{"dataset": "views of escape-time and Newton fractals", "loss": "softmax", "encoder_kernel_size": 5, "encoder_expansion": 4, "text_encoder_layers": 8, "text_encoder_norm": "layernorm", "text_encoder_norm_position": "res_post", "text_encoder_bias": "all", "text_encoder_qk_norm": false, "eps": 1e-08, "precondition_frequency": 25, "one_sided": false, "warmup_steps": 170}
Rows from block 3 of the text encoder, named by matrix and row number. Rows with one number belong to one attention dimension. Each number is 128 + 32 x the weight over its row's rms, rounded and kept within 0 to 255. All counts start at 0. After the name is the row's rms in percent of the matrix's.
# v: attention value (text_encoder.blocks.3.attn.v.weight, 128x128), inputs 0-127
# proj: attention output (text_encoder.blocks.3.attn.proj.weight, 128x128, transposed), outputs 0-127
v.50 113 [160  96 175  97 118 182 154 199 228 189 165 129 132 130 134 112 123 158 114 163 116 116 120 125 148 117  66 157 147 162 119 127  98  65 163  90 137 118 129 113 147 141 134  93 105 124 174 148 136 121 146 147 132 173  96 146 186 149 222 153 121 128  96 153 171  93 193 109 131 112 145 160 111 139 168 126 156 120 121 121 151 117 151 129 106 189 140 143  74 136  62 171  96 119 155 152 102 121 160 136 109 146 125 140 125 129 160 101 106 153 110 111  73  98 140 125  99 223  80 161 117 118  66 117 129 179 105 126]
proj.50 094 [126 136  73 168 160  62 130  64 103  70 135 116 158 158 123 128 111 111 141 108 169 147 177  78  91 144 167  79 113  97 106  80 169 138 127 171  66 175 145 164 115 131 166 129 114 141  95 145 139 138 131 114 117 132 145 105 148  88  53 106 141 123 133 135 146 109 107 134 120 144 135  74 152 108 127 142 118 179 154 160  96 178 144  88 161  85  85 150 168 161 171  66 110 155 157 119 159 180  92 173 109  99 126 137 108 152 113 215 166 180  69 165 143 117  99 108 153 121 185 126  95 116 119 137 107  65 111 132]
v.51 110 [155 174 113 106 107 129 144 166 109  60  84 102 161 149 134  85 117 154 124  66 136 148 129 160  97 160 165 141  87  96 116 110 122 181 128  91  83 140 105 128 117 135  80 144 180 151 153 117  93  91  96 127  92  75 132 109 112  73  81  71 150 170 176 104 128 131  78 138 129 193  94 119  99 165 136  86  99  96 165  97 180 102  58  97 118  49  67  87 137 151 123 118 117 117 127 146 107 147 103 123 156 133 103  85 121 153  60 117 137 159 153 165 105 131  80 131 167  94 170 131 120 104  93  68 121 155 124 102]
proj.51 081 [ 72  81  98 115 105 119 156 136 122 200 174 118  73  97 105 189 129 153 144 159  76  73 184 147 167 114 156 120 148 106 134 121  95  69 198 161 181 130 109 154 112 105 109 156 144 111 107 166 166 171 167  81 113 116 126 112  68 137 136 150 147  83 123 126 101 130 139 145 160  75 132  85 117 107 103 112  98 130 131 101  98 153 156 183 100 166 187 134  72 120 160 101 127  87 106 118 131 120 151 136 114 160 138 138 162 103 166 112 121  44 164  80 180 174 161 152 113 142  59 119 118 128 162 105 112  90 130 143]
v.52 100 [128  87 192 101 113 155 163  80 162 112 126 114 143 143 153 104 129 159 163 113 140 164  99 128 141 122 127  87 183 111 159 161 150 115 119 183 119  75 124 124  96 143 117 122 196 163 125 161  87 213  71 133  70 133 156 175 107 158 203  97 105  75 134  68 116 150 158 117 117 112 104 123  68 127 123 164  90  78  99 141 125  84 147  79  99 131 120 168 148 158  99  66 108 115  82 154 115 111  73 119 118 134 109  94  67 111  65 129 142 109 128 164 138 129 158 131 125  79 203 137 135 115 136  92 113  98 109 132]
proj.52 088 [117 117  86  93 144 152  69 131 106  90 102 114 143  94 119 139  83 141  95 102 141 103  70 126 150 157  97 199 117 151  88 129  98 139  50  86 151  57 129  57 137 129 158 127  42  94 127  97 155  72 142  85 200 112 113 125 138  86 104 137  79 146 115 179  79 130  92 112 112 110 142 156 110 129 108  67 160 156 131 144 118 109 112  72 147 133 136 104 120  62 134 190 121 127 125  73 121 109 142  95 144 128 120 133 105 170 181  95  98 118 142 106  96  86 103  82 125 165  89 106 171 116 150 160 151 125 134  99]
v.53 089 [119 163 150 116 108 119 128 109 159 194 131  88 127 164 146 109 104 121 156 139 105  90 131  73 183 142 145 145 123 140 188 118 129  87 160  77 150 105 124  87 164 131 100 108 154 116 108  86 136  93 107 124 104  95 112 134 103 205 116  90 126 134 173 111  40 131 152 103  84 122 125  88 138 193 156  68 132 115 152 120 139 114 147 148  55 153 154 150  22 149 119  97  64 121  98 125 112 119 126 141 115 140 149 144 105 113 101  77 139 117 100 113 104  97 140 152 109 158 171 129  76 133 116 167 201  91  89 195]
proj.53 072 [141  81 162 170 164 101 110 116 125  95 167 136 111 158  82 147 143 127 116 110 150 176 153 113  60 114 126  42 106 154 108 165 155 122 113 120 130 144 156 161  88 125 124 130  98 119 157  96 111 149 161 111 158 142 112  77 107 136 109 166 131 136 143 153 197 149 136 118 155 102  84 133 171  89 101 207  76 175  74 101  98 194 104  81 152  72  85 108 163 146  93 125 153 111 161 135 158 128 135 108 141  50  95 117 152 153 188 192  99 141 146 133 136 145  84  94 162 118  98 130 129 115  89 104 111  57 131  89]
v.54 097 [171  92 159  97  94 123 121  96 133 160 104 176 197 132 100 150  87 112 175 129 121  82 171 130 152 142 135  89 110  83 148  78 125 120 103 110 146 104 158 125  99 105 156 145 177 133 127 185 155 137 139 158 109 137  93  99 175 156 102 107 188 146 128 150 145 137 128 125 130 197 180 141  54 135 184 125 110  85 132 135 161  93 163 150  96 199  94 142 146 135 118 139 122 145  53 119 153 131  97 179 165 131 173 132 143 103 104  89  78 147 101  51 179 150 153 115 111 139 138 122 193  83  63 122 114  95 142 162]
proj.54 074 [108 106 109 150 125 112 127 147 144  60 138 127 107  71 149  93 183  96 100 146 162 144 124  91  69 110 126 105 103 199 102 158 145 108 140 104 103 149 131 153 169 132 159 138 133 114 138  80 101 117 135 144 144 142 158 144 109 127 146 151 108 138 126 135 156 132 111 122  99  56 119 116 200 124  68  95 119 161 121 155  97 183 107 134 171  52 131 142 119 126 133  89 123 140 197 140 129  99 168 115 112 112  89 143  70 215 129 186 171 108 123 215  99  70 103  89 133 132 175 130  48 102 134 103 125 105 101  93]